{"targets": ["items"], "num_classes": 6, "mlp_ratio": 6, "head_dim": 32, "qk_norm": true, "inner_norm": false, "patch_size": [4, 4], "positions": "learned", "optimizer": "soap", "eps": 1e-08, "adamw_lr_other_params": 0.001, "steps": 24500, "batch_size": 256, "warmup_steps": 1220}
Rows from block 5 of a small class-conditioned image diffusion model, named by matrix and row number. Rows with one number belong to one neuron. Each number is 500 + 50 x the weight over its row's rms, rounded and kept within 0 to 999. All counts start at 0. Numbers have three digits each.
After each neuron's rows are labels from the 100 images, of 14848 (inputs lightly noised), where the neuron reaches its highest value: "colour at peak" is the nearest of a few named colours to the mean colour under the peak. Only what is clearly more common there than usual is listed. The data: small charts drawn from random numbers. In brackets: how many of the 100, against the usual share in percent.
# fc1: MLP up (model.blocks.5.mlp.fc1.weight, 1536x256), inputs 64-127
# fc2: MLP down (model.blocks.5.mlp.fc2.weight, 256x1536, transposed), outputs 64-127

fc1.320:573464381467566445457562518460423503561538528468478539611555569429455518528549448541462524469474409441457491502475498563552515525457524537442531527483503489437541499571541436496473456585502536
fc2.320:549480472479418483529528548510469528617545547491493446459507511466467534472521481408526430444502443466465547588508533574428462498455572481515560457452400544463555473490540503565498564419450542
colour at peak: pink (42 vs 17.7); grey (33 vs 10.9)

fc1.167:536486592559451416491541477524483591443476453523450460523555518501334487504529481482500565564502511585444453538499487510510457527467572486373429504608551507504473524506535488477651526439462528
fc2.167:456413447487596487468525529433507518467549462495407518484422434474428551468530398528479458488501541438464432508552587506500495505570556478452467493422448496456494438517461474421578524481516421
colour at peak: green (88 vs 2)

fc1.332:436463493514449595387396561523473549482510491527467488492540550473419535464490489465434545498465539515424502531439539453575530513492567517488550417358527451516475491513508495468555505467487588
fc2.332:475509584485547515461568465431523413480493574491441408516504524515572436484478541497492485448505558489543496572471474511498415561509532493549476617622461529546601423464432430525556504551544517
colour at peak: purple (43 vs 2.4); grey (32 vs 10.9)

fc1.48:477514546518588504544510553446500610536530514455539520630469458445461395492438496493509450547462482512566536519598479492482460544503451491503482528430479538602406427555493575533543454361541480
fc2.48:544550565497492488460425610415478422410498442510532599458446515504479583448467491547475464533482541443448463530465533537509511493451530558526510507538527530605578527555550482515580515589401410
colour at peak: pink (48 vs 17.7)

fc1.142:533499433514420445594556533504575539508427462481384483474417596520396540526503469516483532501520487506513589539519523452547570527455472509560442514495551534532539615416409608461546549490527662
fc2.142:540491509457533536499491436527515517466668394511436533515528594527573515507586479451549539578514415466500393456520536567419547458515515517507524514506485413532490449493586531457497507475544501
colour at peak: yellow (41 vs 0.7)

fc1.188:486536496403528508501531494530502499448604648486579523509483462550547479508440437480474636549403595413439573560503436479563575495501526473555557491513492561499472556459438396394525537493480535
fc2.188:490499459485507502514541403511546496485458442450491532500476593569496505515556401484458532512512477488561555501474548465521474503493585505562493463482531437494474523533555472538534521529504512
colour at peak: yellow (48 vs 0.7)

fc1.555:544591531480445465497406536511435510524470450582578422421488547562525487520509528514442478489505487529539437525499524497483544490445392456518701448398596488560469448498510440610547507559557477
fc2.555:370518471508500434521390507514515459449675483466560470500510576335551480452583499590463577548533474506528497498517478493459496487481488503445482501548477464522456575502490528457529484525549521
colour at peak: red (39 vs 0.3)

fc1.193:472488540520629458511524529608505494537571583454678478425523403465427530485502518606516482489511479434521437502462580528552502565480519517492497552507536422473527494441522539480517546499558463
fc2.193:517489453463427486470435529440522525500490467522546487537529474507510510519478512522494563507456435479508605471519403422444449496433555446519499523506572475552571432421478597438511457539382554
colour at peak: grey (43 vs 10.9)

fc1.338:457460566563424511516493531474611489430540488531521460483515520521486471524511464430483431488534440439506440507494439506454431538535456543470471459497479429450472418475538505520377463435518440
fc2.338:500444509577494403460391485437534432546502469610438513495563575511525538455482511502490533674500472473468463393500481457493528480473510523500474520524505519479508435599423508482569493514557486
colour at peak: white (71 vs 37.6)

fc1.349:449516499398543594488542438466436452457477436543488533516421501507483497475529474537535552458532531492449469483476500541516569470579533486504521425622497509525511549523505471418600523445545518
fc2.349:496484507486580444511604581552524526557526507505496505447558475458505437466437470560516474425529624469520556461425536441543464597498512457489528598444469519528531500532522537452534555462586546
colour at peak: pink (46 vs 17.7); grey (43 vs 10.9)

fc1.52:421531525551507523471491544527481483429558427526491502486494648594568441446548522520480469572528491526465500461458505394464409521493504590437484520488546487476446487485402506502453477493502549
fc2.52:487408532565443655481453483435523428480514568516538492549470576591500520588537498581541521498476474515557495501534525462509452419528505503401535604560496540512474493472478553504615493518521562
colour at peak: pink (56 vs 17.7)

fc1.3:489447506494486630512515476478484547557492573448512522471558476495516441552476585620616538537528433431476440410521477520442457522523445421507545474607560538420572491482456450529495457546514502
fc2.3:558468472441551604530516556498456439505527473435515481518467440474541483501424504451448532501438465596499582461461485442447470530432475454489571494496556541544612508455536566492489453544485553
colour at peak: pink (39 vs 17.7)

fc1.682:630432464481516431496459419522465520450432532502567496488457600499418482563566466503487531500497483551538388530535499513553581421528522559449478439461424493469525506530546419518456501518397493
fc2.682:514536509486533555550519540525523531497422606579531472480470377450420522528552438558441465397503482482470526467534469576531585519482562443526470497508470408462364532500505514550518489561439487
colour at peak: black (91 vs 14.7)

fc1.667:648589474459523528588438536455527562487471526488546473469521567490531515447456424392457465442501531462500440454581458487445495418470507623604521514487497494521473556529554507571500552462548474
fc2.667:421485521551534585483502401539457502459509456476532566508500603478513455500484401549499498513511494563527542530453417501590494487522456436656509551493495507544471443544491466428486513574545488
colour at peak: brown (80 vs 10.5)

fc1.593:471488484497469457469511603582497536572522429487490551513532542429494463404575493508553423413631548501420514434502540574495522516554481428487550467505577458460424495441490524499463482548404469
fc2.593:554530497475489562506405510496524557523345507441517491477419489503484500535559493524499515530449522556436455513531528512460565609527522407435513445494471493527452466598472541526494516524443579
colour at peak: pink (58 vs 17.7)

fc1.43:562454565503524450480479480490503506454612522470554475527410446472432501503464469433548456539443523522404460480469497604536472445499434550466453499495532575514451536480543498473497504430605472
fc2.43:491480481503554409584525536473428520408438625495591449505560365455510531518499517530521495468548547436449499576564460486476490569519541502488513494575433515479500455485487459494484495508537453
colour at peak: black (88 vs 14.7)

fc1.335:441486424519506460517519500617572539431492532446478435567531457445422490437560553487441464551496558525382472455530638553451445541416534569540481533461476573495540528546483520497444544493461534
fc2.335:463558461549467472543577483486532458461443572494484494512481527481455523583536547497533530445508512528542475624439453549548421514507515457458423528449578543545560491454504505450455525558458554
colour at peak: black (41 vs 14.7)

fc1.278:444412440435561527559589517482553532578562496534439457487477446449538423523526372471459551501591459540532394541535544594450461491490451450484486524473494530520549532545520586447445511493608472
fc2.278:419537467519513490563553582485483491589449531451441560495482454491426514504474403478528531473528504476511631516491531532557576543462493546421497500429442463475499455510466487486482538540619539
colour at peak: brown (45 vs 10.5)

fc1.99:472532527520427505472481442541615558482564396596594613508537568467631411447548473477491518457490487499539463530516486579503495481468578503470544532454517522522489525453505540567532550503491472
fc2.99:522505517527516510504466531509586520532500348624579459522492552635523544515464478462538567528465428442437367499502490502445447512522510456534543509507501501451520554536542483529540436549451515
colour at peak: white (69 vs 37.6)

fc1.365:497562480508545479435580530440480511455520452525573619483579441460404471588536544460448475516514520465504426537563485490568558576458486475592453499480540513505518519399558514506512486473612504
fc2.365:604449513444458535565558477430485531453573471517544440497497459456504521412535543519513573465425573551493552486528582528490556582557540465545494528500563539454495480534553569518504542491619475
colour at peak: yellow (30 vs 0.7)

fc1.626:415489532600436475475491573490475567469466507541536422466548464492539407450461615505568490525529464416504659495424542408573457531480543495528526493493578526492362504399485446471446375627501508
fc2.626:498469496503577462544448458474470480506551458516502468563491473511471516510500579545502417468459478444465434516513477448549407484508458478497463480431522506492293527558563498472501513473527568
colour at peak: brown (62 vs 10.5)

fc1.475:446535433557515489538501501498508472417519583474554466465507543505525510596425582583468467415548496565599535515537532542508550578620527542445534469513487530536489551513545502541494501541490427
fc2.475:516522472506507487445456574445508480524470444502507528488438522443470494461378558437486583524491470530468423586492484408458487578448535455361537483420472436516520465480491470498538520459507535
colour at peak: white (87 vs 37.6)

fc1.345:549411497462489516507585466499571465509472467481421492568493436554461431544498429514494587548494468512497583442567488521534418527448516568542328499631586487505485541461496628477587568539440525
fc2.345:469468480435507482458493468501533532537596377474531432477569487490494473562554388539489453479482402478510402440448508546457543456561588490519437493515450400508482490467550456481558474440412456
colour at peak: green (44 vs 2); grey (36 vs 10.9)

fc1.744:467508433523495474471517491518513403480467409547440479495471434489575462555409480434573487499534440411426438504496444514474515548451465449500503559577479452488459506460422463465478498511531408
fc2.744:532538452483573410553515601404441484389516500444512523436430536512456458455439529435501505527513433503469545474493548459490532545464351440366489460443532487486446508550584461526552515471486521
colour at peak: grey (38 vs 10.9); brown (36 vs 10.5)

fc1.149:502478548443501501507584455497479558485448474493476500444521495574468437464465405500546522558426564454588509634528485455445317505528516512560518571511488473491491546447440563461503459436503439
fc2.149:501578477523489444565508457436535539484379440468460495503427486456467510506506466522515501590459541527507465441526497483423380451427603496602472455510561379469362580486558521491532462466521492
colour at peak: cyan (75 vs 1.8)

fc1.402:451536489431519464498527431461478471452378456517476469535494533504478520547443558486470492455482576569520537536391607558468485426467575496435528579415490442555393499438532511470492527469519573
fc2.402:464498506420474542471405561582474613489482518566488532544559444452497461565547623525492499514540529527466482473524565482553571550599491547483395458487531495468535435543477571550543485563475474
colour at peak: black (42 vs 14.7); brown (39 vs 10.5)

fc1.696:432444460513474475508506550596575533402522498422420422432473607419604529413601466495545513453451571456431427549568468474468544517447562492409450493534423494575501493527516563467455527505509383
fc2.696:541478456467551460470512488439486448347466519399437603514481510517498382522559514519511487520494555599461520494471509405562483424574497493449473528448500462525496586401543548527542496416554529
colour at peak: brown (38 vs 10.5); black (34 vs 14.7)

fc1.45:511522473582489438520456388479523515456462467532459483466496559455494452483470479505448579577542591553581576572465397543650459442527468472435575525473410500484442535489492478456530424492463548
fc2.45:464449443542565437528554533457453518431423464497400503439499455556618482521425496474467452539465528510447403547474478582467536395486533492498434547471535489458441451596443533473483490437419521
colour at peak: yellow (26 vs 0.7)

fc1.552:438524470444390489469528471531408490483552469419483505503560456454378507511484561446578532481498560471525420404505485464491351497479569453589516470493498544467595404461571451495497418500514522
fc2.552:536577490516474549518539479465454438432582459423470486478417478426506496524444515496462495590450583566454505497472503498580532474559585511481483500485518515487594498460480569439466520511517573
colour at peak: green (29 vs 2)

fc1.503:422536497540516584427437497497461479505520590467538493408435573398496560474468480468460445533531512473507508473425487484454538511451518588562543512513484460574426472501525537629401486583535621
fc2.503:522577544496588543493493580473513489441523571536501478542444562627537476416563515550506557461469499644590450423513503513495575539538559532460460543574573509429370482502502469449467521479408460
colour at peak: purple (48 vs 2.4)

fc1.107:520533463508454561479485491498423549531593460452491498542470509478441508483397495475536553514546468434444510451515469551587504500524388547540566443549513439514520441505483456510494473471513505
fc2.107:548457504509603652566543379399491515567335439502493501471462598470430528547483526504486490444512514407502532547436480597518477456557463471497493463474495408515574551385612558441402500622513488
colour at peak: brown (63 vs 10.5)

fc1.203:412410459440435577533522476490497476502560403483461502402494486491505421493587546592524540476506421526589505466448519513578542503511595500412519445446524502522426487516460563478548494506480418
fc2.203:495428440498522440467512570559497471569466432459547495568456596516488523467445523472477442510574435603482551559452558554571521447517482510474470543475471525452516498600562512585551569456444582
colour at peak: white (76 vs 37.6)

fc1.279:567536528446555441520533442531412512513465496456465560475452474566553565529479488491469477521430522440530446609560418563457364512563444422495582463431544522537534522586524474509425520502517419
fc2.279:529442517521441475522597515396456528517406534458481525513506518547536465429481522507436457388537583609457565510480397566470520508451502472520523484474515516540541543491472507514475503518458523
colour at peak: green (38 vs 2); grey (33 vs 10.9)

fc1.694:449537497505497482425487552544528452568441476466653431550590453547525517536518556546508505526439403487472395516461481496532551566413534558505488518470485476486516410633525530498457570449543422
fc2.694:425516515539334476465459446468512505494459498510547477548428401524483461508507490574483611486531447597429597495559550547501496490643395506499465506487479397502494522442567551465565436506565601
colour at peak: grey (65 vs 10.9)

fc1.216:519556516508507539497634517500436549487536544643576517549584567518541422518502436543389474499463549488588478433518496499411496522501568585544547379573521444504460545452572497536436561461451539
fc2.216:527555466528530571489535426484449506471460550514493465468399508473425528396460478478417528540501593497553448514500476440463462538463554445557491657498493602555546494436584484524495401556517506
colour at peak: purple (30 vs 2.4)

fc1.550:489469471564483474510515468473561437582500536448460488443492524493532568380487506564493474410553482465443499496457374544552479436587410449563481563458527559543451517561474633562475571515497491
fc2.550:500517511542506552529553488507485429520498487536422507527565474334503530615417537513563507551508496492466489514545468482481416494492561607531539522542520446442483513479531512523571510479607496
colour at peak: grey (35 vs 10.9)

fc1.732:527616488584500524450441530488487555414517500512576547510447470528480497507416393486540580484490450544459553514513494577452450548513557515450438428454529508477466367527463398541448557542510445
fc2.732:432582560525496537501502558507535482456462522541634521560451397609484473542489362493520527540503424531428447499549557526446421479569487527505498543482489424479471650484494551449517491415400505
colour at peak: blue (55 vs 1); cyan (29 vs 1.8)

fc1.583:506515492545504442464542517455485542541439538497474497479387425513509470549517487490530477422522476555542544464501430466503498603493518547497497491433466587581440513442493566449479450492583492
fc2.583:530531426465556416558594486520482532502540575456589471532517472553526487465493589494444507600472487519543509598483536519456463539675505506589470449491465530490447435604468474510421540463527503
colour at peak: pink (66 vs 17.7)

fc1.538:462462471479439491584490584622477493594466433518525493514520484400503523419513555494565516536518441558591497456432474461427562456500439473550530533547558586577492543475579454429454422490523479
fc2.538:450493438511455490565468500597522562410466561479521512492448474534513467504440435561472568487482538461428453531501552534460540566532471494572549555443567475483576558374470540464567528484485445
colour at peak: pink (52 vs 17.7)

fc1.630:482543457492510451438448431591458541490446571552595479542505432445417518462464560397413428503534468456638523389469573532583541496503462515464533544460547460524537475383475474580475535500480570
fc2.630:470507493470506580562590454540437418451457546492592478503498537453437506525518483451507504556551574468546523534483545442575506460476434432409462499546483523464478582458545506448534449464488500
colour at peak: brown (78 vs 10.5)

fc1.437:493591453475496536470578438475522611495530555494473521527480480474458454475535546469386585482506424535443517527517523505512458358455391493422494496537358581443547506459519386608541470467513575
fc2.437:494574438551549504570532577515496440514547524511568505539458531563450506530514485597499454561490428502518572579401534360531494442576482424468468545504515559535505511538504559477556532581488585
colour at peak: black (48 vs 14.7)

fc1.474:486413470343529555592464406560462503520517560395478473452463489536486547572538521583486420473561409511532537454497491418519455565441435459473482464489449411429555548519579504446495508522544480
fc2.474:461444564374517531461454569517477498514522560485523518542603350439476518453488552446487514473594431511463442477508426519592470579551613452563432508513484464495466478485497537551452501531527450
colour at peak: grey (68 vs 10.9)

fc1.429:503471495513431506454471542540423577518598551410471517494553508425472498528431496467391383482484545499503510400543547455417442517458543520508554499394500524530518436497455406546515483482502509
fc2.429:495493490472467469443540480539525551480411597495513539406486503379478552491440510559453594506490614453508471495531524422496442533540518519544516481439541524463511513485554518498512506504487472
colour at peak: grey (57 vs 10.9)

fc1.102:393429465479451489498521555617522568547506531372522469536500520496550543506426543548502418566474510480517482494498482547463571439482576444555427500578447585503453541476514499588497493606541522
fc2.102:565524547498570485494520474456548354580485658424494430539415452550501428552489415420586521439511532582551507450564536498584551496446485522574503494427404508536440486541505512450465490488481520
colour at peak: brown (77 vs 10.5)

fc1.311:481500452514554548496373412536465438415438488521466442441546657480470457523469475519478539501553489492516528506539442538525495438517585503551534470485508536482516488503422429517533461503594461
fc2.311:508441596465483511535408558527565436478538531527477584506522658424509499504483454514481491550490542498501451471453482536449503479447444470523496471436513545460512462492535606567457517533585538
colour at peak: grey (39 vs 10.9)

fc1.113:452413424517471544435430554467413497473466523477509478514630452423487476488444508488548434425471511564568450409441494418485456539479540568475499522312466539429538493459511537587509562560479539
fc2.113:499442463521529524570498431535520479404430558474585479520566548508483475598535516492525558459557558469551554437460513471514540597562507462452481538618570527507546458518463581422461473484520456
colour at peak: purple (37 vs 2.4); grey (36 vs 10.9)

fc1.241:513538459457510473486485426531509486529657526549419504486478466539397514487513475440497519476497548504454506523515467532532510437473551425508444518474449462520479484577444531584532580518443386
fc2.241:487595578629513474500511480412487453523400553506446491404529479547585469490495509531492487544553483495531510520543506457526454462465426536512426504474390497465520562513525586581456512460450595
colour at peak: yellow (32 vs 0.7); grey (27 vs 10.9)

fc1.51:349481558543545446476499445445509488470446425509467462467482474440513476586460457527484477468465549488476441518523588424449497522486529504465562533520498534477511529363500573536509546487531499
fc2.51:578473467513484543524528518437474461490541566494482536535522554568479469489432471452536465561512548512454502385545606434535515490544498516493488518483542544521548518543521555560596551536613489
colour at peak: black (53 vs 14.7)

fc1.467:550483491585528503515436551455422476534449459441465437578491484528561486560519481521443511462565507511414416477556540426519471565453490500481538518577392596438483541524424509479408491581480536
fc2.467:491487522531556423493476467547496433411483523458476460503438526526474466504526473595466424435664467487507490464508465508447452491510532513529481520515503549476429541422387438481595499532546602
colour at peak: black (68 vs 14.7)

fc1.323:488453513495550527525519445468502461557496521513491532450490421452466471487546497636468510466517442533479522542457571439445446550517445483432481577506526491529440559504503549503543540549499534
fc2.323:343472483480523486450395452439465514553460533432464490493484422512522494551651479506436470437513520487489590482522517613555610492582563519535446521525396384500526473411548428584585522479424477
colour at peak: pink (45 vs 17.7); grey (34 vs 10.9)

fc1.500:449529588549588473493494509495448516445447528520528513449475436505520431433490493481577453507549543472468525475504515563551571563477536503398497463457631516484497466485392601617405483509558524
fc2.500:439570540499521342497510475484528470426534523478474463510503543561508452496489501563544472487506522407512594503446502514576415389467538501527480539531491552528508460430445506507527497565390448
colour at peak: grey (54 vs 10.9)

fc1.420:503535556508575351493578521401573519469472473526487492498490487501468512538541525500492412471522561444544536491481396508430489431539508544543543473467458535491480527438544511435531606472501541
fc2.420:487577491503483554515476625489509475424387542505538535499426498625505538477432474446523471549449491458465493479521510508506516558502418475561581511448398486487550453463506419525510482513471486
colour at peak: brown (39 vs 10.5)

fc1.668:572477480494466527440542516454505612549453542567509485480513543398449586463524523415475493516464480536401547469535432554414606553510501521476485477573426481442510438559650492505478478504531564
fc2.668:492476483491511484526548466510593473522548454598533524533494608374446543468523546521444531468509519517545452489441520562568596486469586445503484507555455505617534557428360531582450547569455480
colour at peak: pink (55 vs 17.7)

fc1.235:474480522478513548484572484498506515495541513435409500546463488496461517551466477423550519473512420524400524432481514399480554446524567505453231452561558355496525416473505574535498529546490466
fc2.235:491455439460492550509508540518486500548583511478468466457505499441507576466533470561567488538479365336539451477486521492515527483533530454486428480512403434507474518473483448537639480507516473
colour at peak: green (30 vs 2)

fc1.767:471485564450561538451522425442433463492467560469500426533525454462480464535492566553437453565516481491477480560490535516441453492594419470460509493516530512515542533468506559509584510482445600
fc2.767:463484457520598530501485450487483520391499494447560494474517483506474431522471478505437542584493490437453526601502560536545496413575511522436475468525441449497580524572509537533446511426478473
colour at peak: white (63 vs 37.6); pink (37 vs 17.7)

fc1.664:606524548460552494487465432558522611564469400499578482551494481589492468505560482511505423468461489539510403466564438516597489497457500536571459509502470514524484552434545518474459548547512468
fc2.664:482533528523433461417503568467506529569487572496609525478455522510496499521400470465480566468531482509440573490476431569466454553556547443454487533462591424459452473453478546461546453588585490
colour at peak: black (96 vs 14.7)

fc1.12:448440469506505469553528570538452529519444483498547493482491551540466513488396487538428349503528511469520437509483561491522562610496574507472533509435551603497479525455447490519340498480445635
fc2.12:536589448454411485498482476458430484455466489474456482511397590482438541431398507428420468513537540552409556451561368497539581558476463472522521474519448548538437453494617452496449532472453459
colour at peak: blue (47 vs 1)

fc1.463:437447452470496456511536565534524420476559447474381575511434490540459509562485524542502474434474495412548430501540502518500515492539419490554505485481472545448435482580488479546448538453485451
fc2.463:616468468505494446510453429431559416494486516498362524529567467478520515485556491543442478505501491489490588568487547475513467521511542518481552495504565563492480531457529526559549550513489490
colour at peak: grey (30 vs 10.9)

fc1.408:491542518468493487465545427434499528454441490476544525509487540436415435487575514444494429305557418498466508499429558577465517538431510439557632503493503504538479555499459505596518496531490484
fc2.408:534460467604487427517522552476466452447551556435513516499461595391377495531484476512590562659527437495507458498473538523559492472532563495530470541430521484495449427495476516519610496471445515
colour at peak: brown (28 vs 10.5)

fc1.706:502527468578509445407585620476601498478487544573469468441526431456544454447585430466574594451501534413501511475436593497463522442434555476469520530535614573443561404523437454564526476579615478
fc2.706:467496434373593422508516507531520516454516564437418536514510487460569507541568465500454526534510540521507614543476600520454567460509469548465543471510481592469478537576478526510514472461565523
colour at peak: black (41 vs 14.7)

fc1.4:527528520421477463406410511505523486473478489513516473443498452591425549534550405479523500522458513452520484438526572477507500502470549455492445542403498545586560542459629544440349425491498439
fc2.4:456436478508522451514501546600414593455477555484498524465496437430432450549467422527522552496433525427539562483412489547348587441437515527454568447528506518547481482454460543493485506533578482
colour at peak: brown (40 vs 10.5); grey (39 vs 10.9)

fc1.36:471434568465458429474523506461577434502560481485446492479452423582525504589519518553537455466437433511405513433499542476431502534528558535462491400431487456481530498495459517510555543506531393
fc2.36:505532475486533472574407467481485509556352511522463523488490419467493460442569498475569507462486397459531522578555548481499433549520471375425476490475427491529483510477491434545512513529482498
colour at peak: cyan (26 vs 1.8)

fc1.93:526489438414521469549516466440530527438468517521512391523550471531465527439573521488415516543503607485543443502552576498522515477457472419474463570521514503477551560433527439470443424490529414
fc2.93:493524492442468453453514420444537484487466533515567456514507437475437468589492439541449440474504512433511526500497484474476433504547542446410423528524511532523458562405434493487564487481508612
colour at peak: black (95 vs 14.7)

fc1.421:519378531477509554415579473571581430496436444437512527559499481534509507556443423470499569527530486477550530497464482487458491526511520500532293453460492490500517580421480633489520601383455507
fc2.421:417614517515409490472495427484515517484595458493508517493517476419498540542514514473523439535458423509524384438543506534576604438530527550493546567556476399512467541500499510461556443494466503
colour at peak: green (65 vs 2)

fc1.316:547502478585527460459425480486464410547483532465498482528441490395507566529601495523499420452466424527512529481516587512431550484546549497412456467488481490513415513548613477532507511507493584
fc2.316:508559565505599480479566530455401494526483538428537548529485479526470569502396524468465620568460531466517492470448530493525453483534506510561498571536489565538401485455501418482679601547488454
colour at peak: grey (71 vs 10.9)

fc1.269:548501454481461486483560534517562463527559497550549583528393491495505531570557482423522588508513542531493531422566397457552583482473499503509563422472462485555465503539556453506527573492535514
fc2.269:451437429465503486513570399439531534459372486456514472463487494478368491536500516500595484539553581534503508464599486443607563495512521514582510464488493448490424542397541429548545457492518542
colour at peak: yellow (28 vs 0.7)

fc1.525:504459546516448390498427499443528473540630521464544448507513472545499426510427577431460468530533481448560439392482417452444547486574465517467475473481498530449490503446514585386490486494465510
fc2.525:442487501524553457583447479465492522480448535502471488480517509449449471494461560606502559448478523520556510488523412482554531476390540432475470478439576470464556476523484516446484495566536413
colour at peak: green (31 vs 2)

fc1.115:530399537438447488449569474472507483525505472465446454575461496441509587514520468402517516450471470477411514402497527532451487512485531514512317451478519434522506477478500560514437545479466519
fc2.115:460539395474508478510522500507487518553649514474380466446523458506492507490571456519559442450474443493514464508439559507471567493535612573496514497495484467502470507530423485472542521521434482
colour at peak: cyan (62 vs 1.8); grey (29 vs 10.9)

fc1.540:427596555432482469490442538567517530485520465514576397628423573580566468499481479562577481545543464486515526462495508472435457500523479535464531389461497484502522532507460560595489479553466486
fc2.540:539471457552494495510415369493518467497452426555518515500411531555515518592523582534551481534459526480551397542478522514489523479450456534517581500418568434456548601590548501469503533505490395
colour at peak: black (34 vs 14.7); brown (33 vs 10.5)

fc1.646:611523556502472535412483415553521427444512550536465491525409488516433508417507510490562544490494466549491424474541470454503476454530546465578469534488514546477444479497534585532460522514511437
fc2.646:506516519519534483506485529562507477523541522528489439493501473566502521527530576449465382506506564472461608463519594367580479483480485521514549527495517565508419465512465475467508518440541416
colour at peak: white (98 vs 37.6)

fc1.290:496518441505513543544457531592558522548451507405462588534402435622463488487509466506578549489429565463500492503472413507545475519566495466530452495526520480369474524495454519574466536500521505
fc2.290:451619463493415471524531446543531516487386476464423477437463548422543458450464494482628507466428519479517523548473445510546502455555510602452445523394514495402442563484508466429470516402452387
colour at peak: grey (45 vs 10.9)

fc1.294:519465500466524552400537514447487482507534473468545505535506391540662450498418459376542588495524490505487486420477453569531524445543489459520287470495506409497475500583463466487504598448439432
fc2.294:419525531488446507482462546554497533494674514494468536507525465495496530458604524565460500423518474473528469576469458541400458435572521531552554484457466447499458527472524523504550450452525517
colour at peak: cyan (62 vs 1.8); blue (33 vs 1)

fc1.233:500611534595501503528491618440495560473503574569528402450511406482567440480482450407365535501467484443481510540505573522451604491529572389498518480519500454494447483515466492443502536527455454
fc2.233:496459557534518475459503520542465471463500543440481547546389540537543537470461506505482454506454628513474479540554508483564538497493578489456627551433452489485518572586531524450574484482524468
colour at peak: brown (38 vs 10.5)